python train.py --horizontal_flip=false --cond_dim=128 --targets=["side"] --mlp_ratio=2.67 --head_dim=32 --beta2=0.999 --precondition_frequency=10 --gradient_noise=0.1
Rows from block 4, named by matrix and row number. Each number is 500 + 40 x the weight over its row's rms, rounded and kept within 0 to 999. All counts start at 0. Numbers have three digits each. After the name is the row's rms in percent of the matrix's.
# ada: adaLN modulation (shift, scale and gate of each sublayer stacked) (model.blocks.4.ada.weight, 1536x128), inputs 0-63
ada.163 114:509405498483512435537469442514487530461512540490484436510448474455523550461515510499543503498484539484493423528515576484548511473430469454546501461518535564471511503496558486503517489551457513
ada.164 105:415471528512532518492494506508461469507476504481478520537434461468502484509527511531435612478495443475571510479406464475423506484455495492466505525481512491528484579592508516456426541522483489
ada.165 100:475489516514399522499534471609463480547523433611510478538544502535508438457507495458572454500475491433441474467401496523508516464473522538489463564508420506488529576485512520444540464524471533
ada.166 102:522462512498521532544436537492502456532484552467483474452526469515475524474483483464482495452517550447380541443541476448484490491479530432432479572500484524554501606497503562521474561463471535
ada.167 107:534527443575513576466507569455456517536523442458434481526494523464542468407531500464553502477536451488494482452448600484504562495535495438526510501428534537514527465477505527484455511539452434
ada.168 100:480467541486505546462502471503506547528477527483546533432500429549523496560548507528544484485542576522517515450497532586563490524470425481535465517456524553586540507550470571484543567520493469
ada.169 102:495491515486484485595471528490449501501479524493564513484545514457510508486532547529428494533522495486502548452514515445519491500433540476406512478501471479505449481498483497575534534458493476
ada.170 115:488485428416506509516477465572534583544510510534497509557432520504568477415474448464534467506509471498462415480510482503515563539446453499543504561483569553533526427407500474507494470528457519
ada.171 108:474544466577611507525496496462542574476554478470486557444471554537485493529479442445498577493498572519455444563504511543497557493424531478542447522494521478535536543505553500532494432601490433
ada.172 109:512451485501457506447536540519508469452464526540570459485543506482502493546471467576472455474473457422483509501456506474494515448480486392504510491406487484496488444500473497489397470573509393
ada.173 115:418437566520445471469486559542470489533548513519558487561484500468439513487496527542468451471488567500452431446498501475496525472531503520559464441485467427461551496453522504512407578494477492
ada.174 096:529474540476544540533495509542486500526557451439483517505470485548511542512458557447433417476491480449541506534524562451479524511519442538458514429458493482459471557512574457465454523517484465
ada.175 103:510603512510511546495556561563478523511449425533504493475434506485505508461484489414511437536464479461453549540545458517478501469480460514487485529440553526474564601432539513534496388542521438
ada.176 093:471454496548468548513551470483503547523494512442597456452445526480509514521520473443536530497447515491457532562456553569532448513525505480585481486481481461513491429560480554454520506505482576
ada.177 089:482542538473442507457497500438499458448444579504522475499456496496551490461530486489476482518492436560490509502504468560491525427580549447486536444523510468483514591546507407511526460601514521
ada.178 098:533525439472485502576525477488466427518485469504462453455520505425486536531499449469492470421493466418527531466557550427471478571575479546446535460509504515491448515508520448520420457530509559
ada.179 108:507451539531463537488564520491449493558484451461471542482557464437503468505518498490576426500457496506561469517498463536552525518427416543513537557466479558544554404483462543510502531482522485
ada.180 110:564428530508490530481448561494488454487479464558517499469516523526483459472548503573467528537496461494484500603524531540544486482478587487505549482517518463483577510566428415490556509494621452
ada.181 103:458518542441520495468500521444465500455548530501548521495441539530450499550471515563472438470414499537505512539432479472491556483536499447529536480485505539533474423513525526455437544518535460
ada.182 108:485477588480441557496599485570498495529497475485512528513532513422475548524500464495508449553509513553514517424484441507501442507451467521474507538539530492495580482508511534498443469428511475
ada.183 096:451550478452430438533516466506520477594473529522498539550510468541500480519456460468547435473494443509520526496477533516442466441535408451468531557546552457392497478530528515524491431444419505
ada.184 092:500506467558449495557514498454567514488559533602433510509455496551458533456520503464466501525436468513479488534477470393449505498504506517519520563488460482488556442488544454460542448456472492
ada.185 098:540486518481499474516515478547463514493530574503545475544505481471437496480457552502413476577525509440522446492524518481505445515538534502472531505479520540535445465521480443551447482430514472
ada.186 102:540474484468451495500556496548533522483543427544520460545469446520496542483476582476535526533516476494505489433561551482511522496485519468458530469520500511524438565518497424530449443530461417
ada.187 091:533502501510509478473495470518453486466523465508470530509424489469546436523489518541490557570533523604491443556573525465492403481509513441506533497540523448527468426547552450489515408454558529
ada.188 116:527506534541530553551436448517487544596488554493452533531512469465567466419462463527591543510470574539527505466423504556475502451494420476432485549479496478550509415480535462537556500472533484
ada.189 091:420516492485553492449435452442531559536527569468469573499471507519530434535490482549473479515546533509446540495507502430567521461513491506529517453556477541467565447571499462411577537548467567
ada.190 103:497483444524469481481506468550494516483482572521567440540514457545521531522522516493485471521474441605492453416472483529466531490504412517527540537417425476467546523468541441516486506521475478
ada.191 094:495549502569537540458532467515506512524510433512401535510472523469538485474516503519477465470551539446587454494532468509517519540493495504513459559462520489472592469565496527454457543544446536
ada.192 111:483489481473388516473508620514532507475511512461522562512532493584458548506515437534513516411539548535485483466487489460535546496470528465489466506514553511539502477494584459597422491537535488
ada.193 109:382561516415566487492509479530514536500552461501463541478490495530512448485461466445491535540511423493532443473523589541528605551509507470509519413491550517472509557528447461448504511511510490
ada.194 108:537487515473507525403579478538538432460488472504531526504564532497513501457496516433494467485566545474538456455516511438498485467445536543484463541512522533539602492443499489540401501516463532
ada.195 104:512493490490526558476515551504450506476514505467539413478474511469543575503416578475500490545446504480572495473552553505519533560514506451444461600493591568432490528540522539489491452527480476
ada.196 114:479534439519495512527503446521552467502452473463437501465535488473481550517538512493465552475467514452529536484453553474539596579418491433517521522464508538495491439424511540521554517518499452
ada.197 113:535492518474460524517527451513528501526478480497474492535502563487522491489500469411544516568433534436422501515488558521495527562536439562491539507531536571497468496469502527544581522489547495
ada.198 112:517523489530503511461510398525420449442488469478503507447576457518466565540472432512471478534494612483499487509465498516483470516492457554500462558478445427547531477497548472521546459481527538
ada.199 108:489447502465510486471565521482449466521606508524505595507502497520502491526462508499562522492527526618552436452428491486552501501589477481534492520508504501499540557507440494509504410463539576
ada.200 110:517580501541504514471484492521514458437492461522461496531515468511560525461535459458535529436519451483558552555522546525541481535534536518472537591457510554487519553516560555461543492479570482
ada.201 109:473532526482513504415504506491515610478552511506582463513595505545467542523516506507536459535510431494463491583476548447488483477473472478486507465457464540479519573500537450477497547540469484
ada.202 096:454554485544524532497477453511520525440590487511561507561524476449498509444515526498535534502471495428505480502524469534494511489588524529507464532519556433554578469578526444511475591512489474
ada.203 126:509502526560467491501485481468448453494576478452574515458546448526491510460458563540523488516449474477515493444562530552536495492534457481536479502504496532523446497473471483483493516450481516
ada.204 114:477550451505485521552405409552468527567484491476451558505502511477539488454527513401479455462417519529528497535495509521476604426460471520492387501456548547508542519514516482492447462538577485
ada.205 112:572504503559507521439520540473461464432544584482558489491496518551511481539452505477506455544506484505542500538429525443447413429531464489490616405499538463478450553495476484453509558538507497
ada.206 102:466464531575518474488462496504509478527526521534441440427502481551505489516485502441548526457578533553478498479478483438494466491552514535495480575548521466558476486505491460502459432575537448
ada.207 103:442530420435567483455581499513473492482466508530488513517544540436558504495501609451526497521498462463496490480497467507498522509553451471573502510516528512459470479529537560454556509534500535
ada.208 111:481490554557453458491523441474517490477513556519481436497559503462571451519499542497504564582531462439543463540514478416524476588543438471509571503462497499575553483516493554519502495536515496
ada.209 104:477457479504519408506517530476487525505470512459393550440482517543513551463488563542507506396497477475515540443543515456498535455517543453536486519450530474557562520484395508458542470547470495
ada.210 110:533457470580522457521451458566575519500452527447414503526541539503473498517531530465541559499519480408514540493497449547532470458464453484484547544514521496523553409492487578423458449531481537
ada.211 108:465447495521493471498430463495516493498552540555478461508616449487516530535591506487489542514538515478543516515480461475409570494445470468491476507444493516551595499468585468561368430454467472
ada.212 109:515506414534497507520498524467505482460500443557469539546438510478453608580534538456521535509543472515491489480498513471518568483493461494474499471560540548506479529437539509416534548537517453
ada.213 104:526525459404466486508479479458540496552575473471619527477507438506501491514515483542499444502498538595468426492517476466476492402509544420549573501525488567463496466509481522497531489503504470
ada.214 100:495513503491561520529502497481451522570481470516483450529509501503428597524476467434485527591539464518464482435496474493464494470516498451452489488455476462586526435516553553520458530539525435
ada.215 097:512551478455564482489530532456509558467502483531502489477431452456439506503531491509475532480523442436506432460492538558553449498494480533532557511505474476539496500490544455508404525504448489
ada.216 104:491489475453540535492484509544435478526569487472453443475580529392524506491441533429506466490541510511460571532579548582555541487524469480490491520509468474491547527515527472534551558487461455
ada.217 094:588480491485497402445517438537535576590515470540527511489518423538470470486426488535530441446554473583435436443512511474501506523487493531512562460448522468496460514483463475486572497522472491
ada.218 098:527512508475525475510505469504510508503509529502486503471492455467454561467507445549519571446485490465477436448461461472560515464425548403508530524475555568531534563542550551524414386418426516
ada.219 108:515528452467452498492504481469574491475504413517510530498502518479427483490500519517422372529503512553515512472522483538471606471494477466530546507462502520521483545586442572548566521525534471
ada.220 096:471469534564547527489474524488563520470462531474475559491477462461563537578479503561471484457563427490459483507520441554517505520449546448514557494490542424448522496454537517538428499448521442
ada.221 119:494440472487480487533494465502461510544484516477586538572530414491541518520473552484563425540478521598480506472478545514528502509511519547488486526502477466441496524546537507542508515533510472
ada.222 100:555429494541494517552433477456527526476543464530518591612536469587487459577522535484486510523498554495487454482477493474512430500515587485532506566475452538522501541571504501557542533519573543
ada.223 110:529526403496543458454461465485585528521478485458589488479481472474511588533482446491561457474507465458449509497476509530520454492507427508476474459509504478566530558513443447531522508465585516
ada.224 103:505521502523502457481493485522464486542480497459491532521470492485456465488520596506511445525444457546445496469464528541484492574482535472515470545512545480565393484490510495509445509437480510
ada.225 120:568466468509521532493471503435502564534447498564415495482467478480547525469478461463486469584469507587528519444452527541470459562479406614462497464534519520546492517571494502441429466510572533
ada.226 103:473551547537513444470523492511447550421425532457550526483462514543512478496570535491478414527609488466478487547384538427521515493519544509478504494429502500592480472518490509541471514531541459
ada.227 098:423479431535514533563442565469461533481369458464513520496520462529456452477504505502507485503521474547475414501421443440519509514543534555505493510484500435554494438472446481462508572501482486
ada.228 104:549519467519535562502495512475477381508491518518411465489553543477574514519489448476463567479506486488480518476514507512557537470534511478467535505433468442585546479483543527491471515529429455
ada.229 103:513514420434517535484465498488556505564495519459481512441520543447480513502501471503530516554528534459456536549581460521545521468521499540483517551477487440476498435485531557607472550460586532
ada.230 107:427496488663569472534568482476530433482475401496444512460469485504520518522510481571474547522529513582494533518456501481451540446507547530463477477515583538473530549547515484540455444437556491
ada.231 097:563513479498489473453481489463503519482543497411495530459504465553509425572430481461489507492388516493501490479436515498482518469505487592498515479438480502552476512411532481539507479489388441
ada.232 112:447524490537478469515461521519499491484486480451512480562487491428473490492495555482554526516502462475521413464498518480507512517541485514506542553493524512520535533462520502462496501466418481
ada.233 099:439494463528518501506481506487488533517626466540515543458548480539558507419526549516523615540523485461499557444458475558558537573530562431554517466501458560524495549495495519497493551504445470
ada.234 102:460479470452561526477546498530545493501504523531455508503522519487504471469563423495487447500493566490453462486490477500490509542551480426511477536464404543506542524497433419483610544461542500
ada.235 100:448448467469517569488491531487477507409506479411520547462475556535479534545513473518498516427457481534463535540496514474511547467502541454501429530514546457477446489488516458564484475516522554
ada.236 104:497540457496457464481484535464504505466523516521558483544527447568488527487477537476440492468471504459508486533399489515429459424594492529420504457472530511504449542429481473443455543535545470
ada.237 106:516503533529521476550521606582503480433428458448432480513421546463473501467543503535466464472545446496495475474538511510486500447548461574543465489513546488568550563474492511464447534549406458
ada.238 099:496530479502480516548431476490506539472513493446464487493529482494417616507557532498498468498472445443585507506414553403432556560478556542486499543525531477423532465544497496521530410517514493
ada.239 104:501458560575414490485512474463553558522540508412520482484476460451428445536528468503482475498541530496515523530435501509493485536465533545539570505435462489533550546442501483449438518515476444
ada.240 113:486471604538493476583454434488501525424544499564553498551453517559491542550429465496474514550476495479460469475486455519504509482450478518474572417513496543463503523474479494500530566555480515
ada.241 104:474468533475567438512549581524504459502511528497487497547430575524427455471466516480545507487500518564566521483491510467529521472558572562525469517520505521553496402451476551514413502538573475
ada.242 096:423493536587473506548581472540497425471471520520494522502526507547512502508557506503440548452513446419473462457487402465433471474490529455566484468504544509471416469473508510501515577440498499
ada.243 100:556527490582509425478524506472491542476499533507554510495509527509429477516545540521470482482437481479504505522444537475514534503427484473472506604498424467487571490468506463428496547581475467
ada.244 108:506445488469533488532459452414542464552552525422472491560501505514471531510523530511482549511563482470490573552480457504494525482501479486464535522497529463467511479439545535535574468483551487
ada.245 118:533430508423463476477494544475428536538497428508508566561473574501525578452497521529530524522502525469460458535488538482479523521531542516518553480458506447526509538436397475547518451548481522
ada.246 106:514433547489549487543496547515470475432506511487507514404554428465495464506505510443528487455525473476490521549447470555475475434526486483512492545516515505523576486461487535435506467422562513
ada.247 108:494426477490517474532561437509464549487528498523524485499496496535460523546549558536484504531453526435457553421445484526544466541480459482462521487431515436488566532500499525450523419471394516
ada.248 100:498573440441500469502500521495489577525496471562505485425556498482496527526506513459489454551540497539465465453562476526472464581436458528499598483418508504520537573488539478554484499527487455
ada.249 119:539615505506498511485512499533543478515436521481419494437439527473501456470488420415552543508518530506544522542511500449519453491576449529516583525443479554500540506499482512452515487504466499
ada.250 097:494561571528476505461578482498552573563504567503541533518541530454528528487445486458504592490478476541519487473487466549550529516515466520526457402475392569533554532530537541520520539531446557
ada.251 110:495506443542516568469462480461503477463540473508455577517453534500520492453486500504488533489519469403482511420547529431529477520465451459464503483463535520433460489442584483509466533444482537
ada.252 092:443562557486486469468499588485509492450485514436510478502542546508512519494506485485498497560490505457514464513472576580529566535560531503411507420539546515485440460427505503474476481566549463
ada.253 099:486573453505511516502478535440555502433533456521498479523437456473477411500453490498504499495536461501550538497470484531486520514554422548526537528515533514497534528503527480417539606493495506
ada.254 092:531523576530487478516503488522405494481526457543447516543597516416494470493469494479494477531555455545438579490524536518560533508520494480532511488531449523491509475550517464444483532483557532
ada.255 113:521590449532507515445519534473519524518473539543447443484518522462442515455574538503493572473451474462582486537492534539559507538478542561493521462477481537540513544463473501485551535452529510
ada.256 094:475561523461504528472491484504479493473522538435520478509554466502453494539475539426483512477563458504507510403475462458463538451438523433467491499504422474486479471511512500555480459542501518
ada.257 102:521524451530432522455453435470448497519445503488476506509458514508532523446577530555523438524489518475458587508523516529560551469491541503502432537512504473559442540486496561513489473502480544
ada.258 114:422486509477537466354489525468509484473531452477485532556537453492516487511483526474479519509565584532439509497524523495538540464484564480466484504467524515515563508506455453612512446497500475
ada.259 101:471520535556499467510508518533514514465477468498584472537493540476429467506482391502401448494553436494494521404499535520465522548541531610523506493468493483500542475560590468471439444489464453
ada.260 115:496443499488496503430478569434577521531478443474556529441529508498473448524546566563505494506499590479502468533498555501525483482505473497469500487501519525474432494400481523439545510523506445
ada.261 100:502514513578451468518527454460487523480536543433489509494517470457482514559537438502436490547446526497487557518451542437425467571483501561549486545378529539481492416439499504499543451510545548
ada.262 098:529522453491617530461509521505457525508517499509458470496500483534451463540532442556471475489514592498455480430510520492496461528516470483569503485512469403534431486568500518454517519583418527
ada.263 102:434454527439552471535498495586451472552466527554508499438500480548502466510487481516493536397516482468433534467458558449429489460523480490585504471467522473494578518438517489525462558485572480
ada.264 113:471511524436485478456442533480488479422471476536478554482552543509587469587494465506471491554452461532570547456478450511531533470468433471486553494480446486521487507521493531505527504503563535
ada.265 102:557505513451568514459496458472507493578516428494512537561545499478524520553482550456507514451499545489550428447508517426492477522485412497521505544535533431522456584443437517517520478512489416
ada.266 097:439449539504454486562502494523503487571519554451503511462538476510488480505483487451507420529551493471417534506467391526563507512574491493532506472463484441461512508526578464486451467556513434
ada.267 106:461464525532491450513549464538501459484454444588550441551468459476398535472575410446513475495479480538446506486456475473550520535573538448530516470510481444556525484436492525500504486453533438
ada.268 113:496495548507483497430481489443510455424519443466481462430513582492526418504541518481544486466483466505486490533574535480456413560495494508544530630454527508479468491547499460506508513556514580
ada.269 100:488450529549486469518466489402472532535478456496471461526499498493555520517473526525510554535479416488511523476513533553439437496525468528507405523473481459461485433553534512504502487438481563
ada.270 098:449503475427423465541569417472528484538534451434529554418553504550475480498560525504478454526532516517531489516575435506457440488530600511564526521455430469468460465501436523480555544482521547
ada.271 105:485488442480496487446475509544485466505465522468524509502523415573531510525573520444524489521514523496509524556540462474479562524487513440474475478535521506543512552511590476507548491460432554
ada.272 097:414505485528530482534487496557542475513524472449515488525466523471489457515447503449430509500508495530554575590529518554546529565545481412469491526458514490536525536460412487548498498497457433
ada.273 109:474503470509539449497473458490529529534524451540558401496512509556470495496514474423483497458503481496501442480473503490462564496439525530430488494508539449434480527504452379483503475493493520
ada.274 105:549533566426496484510542535566450488518519439507508533529536546534482563478481526585512526452525527418543480554520570507521512573469483475438564479544452475500487570493498515454529468496541523
ada.275 114:429532475482503492491550534507543497481548454528496484574508458439487532550482460547546554491463489524486462502545461505450517447499542419487449415478451547559534430528493578455465559542461549
ada.276 113:472470523482479462423494496531517467542505526449455501580528497559515465510561501484533485512466478514514499542459527499471496438482515413479530530472486484483398538533463524557520471546528606
ada.277 099:477502453533522555563514547539441509465442539445515493437518525573544485463539490534496433451463512526526485553508483524554557510437519411528414500548487455478550393480453521561527485503504534
ada.278 104:499496475552546554502510480507518468495487474539443503487528461573482472472486471475444495546528516483438459520520526501468470470528474427557563547497417450462484517477443458458474541540553537
ada.279 104:437398409502494462504508557584521496477538419548562465541445536465477525513545465477516525510551495500437494488532534460474505444540507491521500501524441445516520497493506464450500482516524509
ada.280 116:447503450518483499551502554557554522484486503507545474535495463497460481483437506452486406473491577418502570551499505461420572488530432484500435473538450576462495545516505555505536539553513521
ada.281 103:447649488558461465539550467505577473448459482498507601512494459526505535454500541511545497555535638502531510462466509476481494468405510480509499509532462497474573567523525520474503534458425461
ada.282 114:481402499484468551407583465513555526466401510463444527423545490414510535498438525506462539511483455504463521487528440515506493444465483430443507468481453537522455467465543457487526560503531577
ada.283 099:509504495454517459458498538495468444509497378499536547552516577509506443453510501527457484504542409528535541517485495465469582510494516584479537514485535478484469507449486570564506517510590448
ada.284 112:507449492465448487455491522487515605554547528487530509490504515468497378563479517496526456466446542462490514552514553478502412493544533459561462513471475497493501543546449479502470510525509455
ada.285 109:469532491493575484529470492525535509463547478458528505532510487497447443513483537522433505397507451540509548498518488499355593534473515487499514543571453442491471456510449470485543509450479544
ada.286 113:596462475579518520545541445529473513482512487523520548434513445520449498519549485510478437497485557470495454527489517505547450531476509505503446494535467508498516469486490472485501493473534448
ada.287 095:426528491488477496493530510456489470551521507514536498574428427538506462558511530438530458491493471558443530501541511549498463486500468484489497498403538482495452588529551572515537442530468448
ada.288 113:432437471562501487501543481491446421483511444449546479409512614502509502513502468474497442519512510520568515532565514475488414505476454457495500469464552510426521546555460445437502473514485505
ada.289 106:528554492427412503563534454502527444499609484521520488421484579459528505420531476494514476453415515540474581415477470444492478504521496475573516512558533539502556479488501563487483453537521535
ada.290 109:464418461516498583518509512485429511516537419519431521504515516474491468398511551440468509557642530531484561494493575458523561475510488496501540555540493487445527498515519477497480549443481465
ada.291 105:572375512473447515505564463509515494557516557460518422500506476470519492501456445493550385442511492501494447461498552447491562503486504415388488558460511472507471502499445509483454483538491519
ada.292 099:573500477492492539489580416479547536580431457484544507506514463561487437494450395511449506540533437479482484481494489482516445513505470415419537495468523519477514505460415468531473429517550495
ada.293 111:497479424532543572472603473483477507527493535503502450512515450542530518467547467502524521476421544553562478443528501536459455584510524558423434506493565512459518529534479485532425535480488524
ada.294 098:583489511493472513484474574505574528554518489438423549440479507490500548510503548491516461510514549536469480515498519505535519487474447514501505483505543498423427526467504510464504518551553510
ada.295 106:498487512477555464519443477423476518521512500602465418526538446576440494448472472519489508558444437454459552529499519536479521513552522493515478464589485512482493466434530506459465463546462522
ada.296 091:475550495486482506485527559490523527535435562549494525442526500555508507579506532474530485513519497470449450483600489410455501515542509449456462500494479470562529437501425466520478520459476531
ada.297 102:536489515444492471608531496492501530512472526564519535472585482564494469535515501490529511528440448429449555521511409531592515477497488443511468562425566497509503500433456454465494430536532479
ada.298 112:569482486471434535457478505443461455526499481531496473520520507478453450483524498498513435475483529579530491470585457459487422525576496470531528491486557494530525468472525513435460471475517453
ada.299 099:522554533454490469571499510500475480491509491422556472513478578480556482485506514458502451467435458535448511474491524518466544508473522509527503500476519472460486550485536523474496481584375531
ada.300 111:452462562519544512592534549508503618461499493543454578493548475409510437487504474504476474548448477479486450527526499537575587542552549537512481467492482420580493501527540481523482500483583594
ada.301 113:488505548520524579521505540407526517527516437570465578567505525494523483508504588502464479487535569415510512396451547461458450489437475531502561468486480523452393501514490460523511486459546526
ada.302 094:467617508505513559520507532464518468532537482518587488533515504460489506429508504474434498523519480497462472476523460570523521551507489472434482537452480460549506550474516456507607529492457522
ada.303 098:568526545454528535465451515560473496528560541611528499497459412467536514500475526506545424467455518453554474532457526456470510557515477487502544522516507408570432509514454497443511454453489465
ada.304 104:506518469465551496479507491452514503557562484576477511449549480492532515389537522549551499559489450533525484440521522481496540529463460566483482440453477450498470517503471539448490527539526525
ada.305 107:501472447456460556454504451537521564552496564558497531495562519499533571545513474445526496606509473528492479535486466551487547498460554463471547513448482495565485575484567509442466517443442566
ada.306 100:492539495543524442470479531492473442465473524550545435570495435531536507539462486531480517489487511492492527425500482467542505456508574474491485482489528496526478571529427465484495516538544456
ada.307 112:501484415556474575444527463544534485507523496456485521487470543516478442489504433434554469445482476527546590542490591518429496446490523469511514576533435560525485541465465551461510441489529419
ada.308 116:549476533460549485466453496503446470478492468511484498507495492474483515518539531522524513483551458495537531421430515477437602481515544502459489455454446442486489490485541465565450492528459489
ada.309 098:571499481444488506505531524473511472510507481546485548473446494429471546497479537545588573432502445497519463501518401500518503508543466518478538503465490485511585531506432455496536512524508586
ada.310 107:508511532469470457522458491430508386480506548564540491440428472520425474488479473509463464588434574487444501571501448462507498477481560533553548536472530491472522511483474473499525497434472470
ada.311 107:506435473471441464532483519509510498498479467438483535441494513493455544469507476533473544456496490582507576471468423483571536459455503485528553541426479449539502497445571531468543565529531499
ada.312 100:494442527481485456554515533455499544473473455475505523509460534569526474484517440596531439484475461458482478500528518527508495490427564488542505587520493532524424545563496490490547464469496487
ada.313 108:499546536574524501511494566440487444533509522514427483523495591489479502548471503523527554553554460510482421518444513485502516474416448454464570463536552475544563426514514565505527573412544460
ada.314 099:467447526484593493505529500545517468502493486500500493415575482562478536447474486546488496527540516461446493452475434493488525484559534455575450517544558595428479476482485475477467492474483517
ada.315 103:457562511508552464514495535478476441496593553438527491573515518577498503548483469457491507463536517470544488496490487590478612573536521538430500538529578480486487498499474520524521509437416475
ada.316 094:474539509459503499524526486551432519468465569530484484471497484534509451500551503487523507465518541492480570499501543559535554502515426504521523533552476504539462442590449550499467524539553420
ada.317 104:458503427560512490460562508433461532487533496504519438509527559383502438485518485456535542507460536570589526463532514517473479474487513525482468511525510575499549481432517452577451452464550531
ada.318 110:552509551493479469523528528453516465435496485527521577449593463518494409525508370574515549514485512468465505500484501487509460534532482484521508496570480476468514482511490493511492571567465482
ada.319 103:501570484547514536494449439490496513524552496416428493538549508489514510527455508483458479473375498545556436535488443434492452463486507580488432426462574557473496501472532539487457497538566497
ada.320 117:426508481504504555493490468518513566527576453429553519438475425523458548502548486465500520479511524551503536477499500462434527468537519504553458477505544512548478490431562494575484436518465568
ada.321 117:479500461503477499494571558481526471526538469500445489539515466491469429531522497578494461513498525502516496532513445518477465471520531468527521472478501502546409456561533519479424515501503525
ada.322 100:506540434516526534521498558450461503472459466516488515533481485437550595449452488615545496480518442423485440526427501535504452467489504500523487473487584532504546539528461536452514481465547510
ada.323 109:407470471471509540568545564545512489519557511474519489436558464498443490456546515433444409458531570526610603547540478405447494532508479506457522481538496471509489492523494534458498475546519545
ada.324 106:543394537490457486562501508540519580469460541501480545509448502495449574510542457509517507468539467492474510568559498519464453550516528547459544505494470498469487542463467436475564476499433469
ada.325 116:504484449539569509483421482535514450498518496448490531460595581542459528461449521419559471469445531548581492498552472442512491519441534515537500495462485456431444523522508489488525483522575529
ada.326 113:511485563528459553552494532472520553464523465497533520559521519549476458487561439451485498506502502521497552437563524475435504484483531523570546457450517486542514529466521542506538525594556421
ada.327 094:483503482511533501504441590467517498550515562518458541471461498444525537520495549505468490467484541604482424513492496462466498468394438522522427470482546559521477532469472530476446568425474487
ada.328 101:500555498519517474483554503480462432494452437494443487544530529549500478545464474554520433453501462504509535481486520435473494490432489375548531502542550451477539568571478529488524540483521444
ada.329 103:528452489496438479521455551488413538476498426542466475514517528528553465515507496488528488458479493503543518516496428541507515462513522594523527495451516495467515547463510454493432460501501513
ada.330 097:548559519514445517489467475451495485487512513437534426509575499547508494526458555476438567496529491440598502452499511488408590439521497495509530536479494515510473522516541470514475544510583487
ada.331 101:466482511465509448448554508585530576475514453426513469504523576548513476429520569497505504480488446535520508598548542419494481570466519431567541473511514490550566448584526532525488489543477450
ada.332 106:458511421479451558555490535518507493554523492511529488494547470497490420519506477428477492435486474544541496447466529465473568533489445466487465535487566531484519533569465510504511514478485511
ada.333 118:428494498514452467525498535476481545498462462469447553478474500512519476441507558515482537502476513503431485518501549524490509516498492520527478482582549482451505479480526519450456549530378490
ada.334 100:503551500511484532506423530489464449591562524509493492478480474467514465468498514504544482461469484554496515518447483460518454468474532393543490487500516547492464478556513535475523462497454503
ada.335 111:451481518500551520437536476476506436480508502510502527516483570522475474495457492490492405474522470508521516521479477472541472556550528411530515520523499495420446531455532450495495503512434496
ada.336 095:556477498564472432514504471539513515543510570437489489455476444471555548535527508470563501569413453469512460489458450424472524452455486473501604562535532521552491542488527457434529504483476493
ada.337 107:499462525471539446430435537470504518500526477489478434443492564476456590489564471506525503546493512538499527520518442531533537517532545517524466527544509469504505540504468475455489500518557517
ada.338 102:457464434498429528511502499487456479533558454472478508491560491499429553512569466470486452538496447583435453474550516437488493544452494529521489490503522535507496490483510500509442433525469453
ada.339 107:473497511482508485509504465542489517477557532510533556491523514473500501538417521512573473484504468536483528514514537532495515455484451484567532586522525546501469474537546501549498570519498512
ada.340 118:530518502431483505468502449478545476487522499531469595538488550560546499499472427534548504445507529443472455460508519529483489501523577477437525552557541448448569478534526518445447486474490472
ada.341 107:465480514562493515427621546554469433527469423463520518455516536483509559576499514474449481517459507566437482497493433497596525456462467500518454562473506487448486444547459524534529472490485504
ada.342 109:454482455461514532486522463447512565477520494439516515512476454598477470517499561539529443539458510434461528569440546486499470512544489589548457448466511405515523538391452562496514441508481475
ada.343 117:547495482554466519518478532557616520503516507501486557544502484515514533407568466509520518472442498507470548516369419567455519456458524412476546547506471460571434563490431494512473484459464535
ada.344 101:554566499553482466529501494502500504489579444536521509495481554574514501506459533570564451532549572527497464508489422505568439494515507487524501536496509449440450490546428494520505473488518586
ada.345 112:512501541518552472500422529481497555478526472504505465480492419567513459613473537409544531538449420511479476555587553443473500515469477499500446482455514591468523480525498506459452505475458455
ada.346 098:467487440505568537466451468502536487535522518569490522423562508519524492506482553534517491523549506540456440550492453477496536499560453506498503485506472527493602510520527621556558509556451544
ada.347 099:500498536511486518569467532447524532503480541448395459554500491481575477417439461508552446490587501525563615645512461521483505463449488480475530571517507471530495493438488500510523503501488542
ada.348 100:558565507448488453449526491494530484511547511485565538571507474498529508489531504536485617512541465477530590554488496503438534483459491540537535454472454525516561499434512509563515501454543456
ada.349 105:556493482556508457497528486478497478482455535466526550509443502430479505428488526490541500502437474525483591498519531484550506437532458497552486424434564537510526444492525530527513595500564423
ada.350 113:497526532513574574473542466499476506491474564484519501562480510453501590532518531516486448483504527510450537558601545468542557450506551531414505559515522457585483477471484542501467487485450407
ada.351 102:484537420550527466449490463418504538535482527472432598528416474482547501419471508502505496508436500480535499574521551464486477488599508475542511503429503480437510501519526486459461543477447544
ada.352 105:512483588511474496500492531492498460468502450518468539525500517549506386478437504504502497476528512503548568482553538471455517554508538475527521559547527476478583474408474470566508430509448522
ada.353 100:546457500484452527464486483512462496522487401536438495464500478485529496500506461500451539489467445426451523497519427501443490466508437516505512455517521456604509450450488484515494519525536539
ada.354 096:503447510521534497495471489543494537479548495508471497535553455475535536520458542444507551486441470451513522489477463498572548535495441510479514493568461575463465585477404504470559497528507437
ada.355 105:469560495515532479548535528522515466486424473597491511511498524477482478513487447463468552488499516491428465560486486448475485488472543504477568505415483521493487541507500524463428496448496562
ada.356 112:504564495509480510463553544432469513493548607475456514481555493520553503557518457472478482465524462431549568547526492572555487529398525543575478551520459520522456584568481524438524528485464567
ada.357 105:542518495541510441469395467521482513510517482542534537494516557496437490452498407481472514555468514490488465524490563510435506512445534497453457537491469519444474461522499505477550513468512489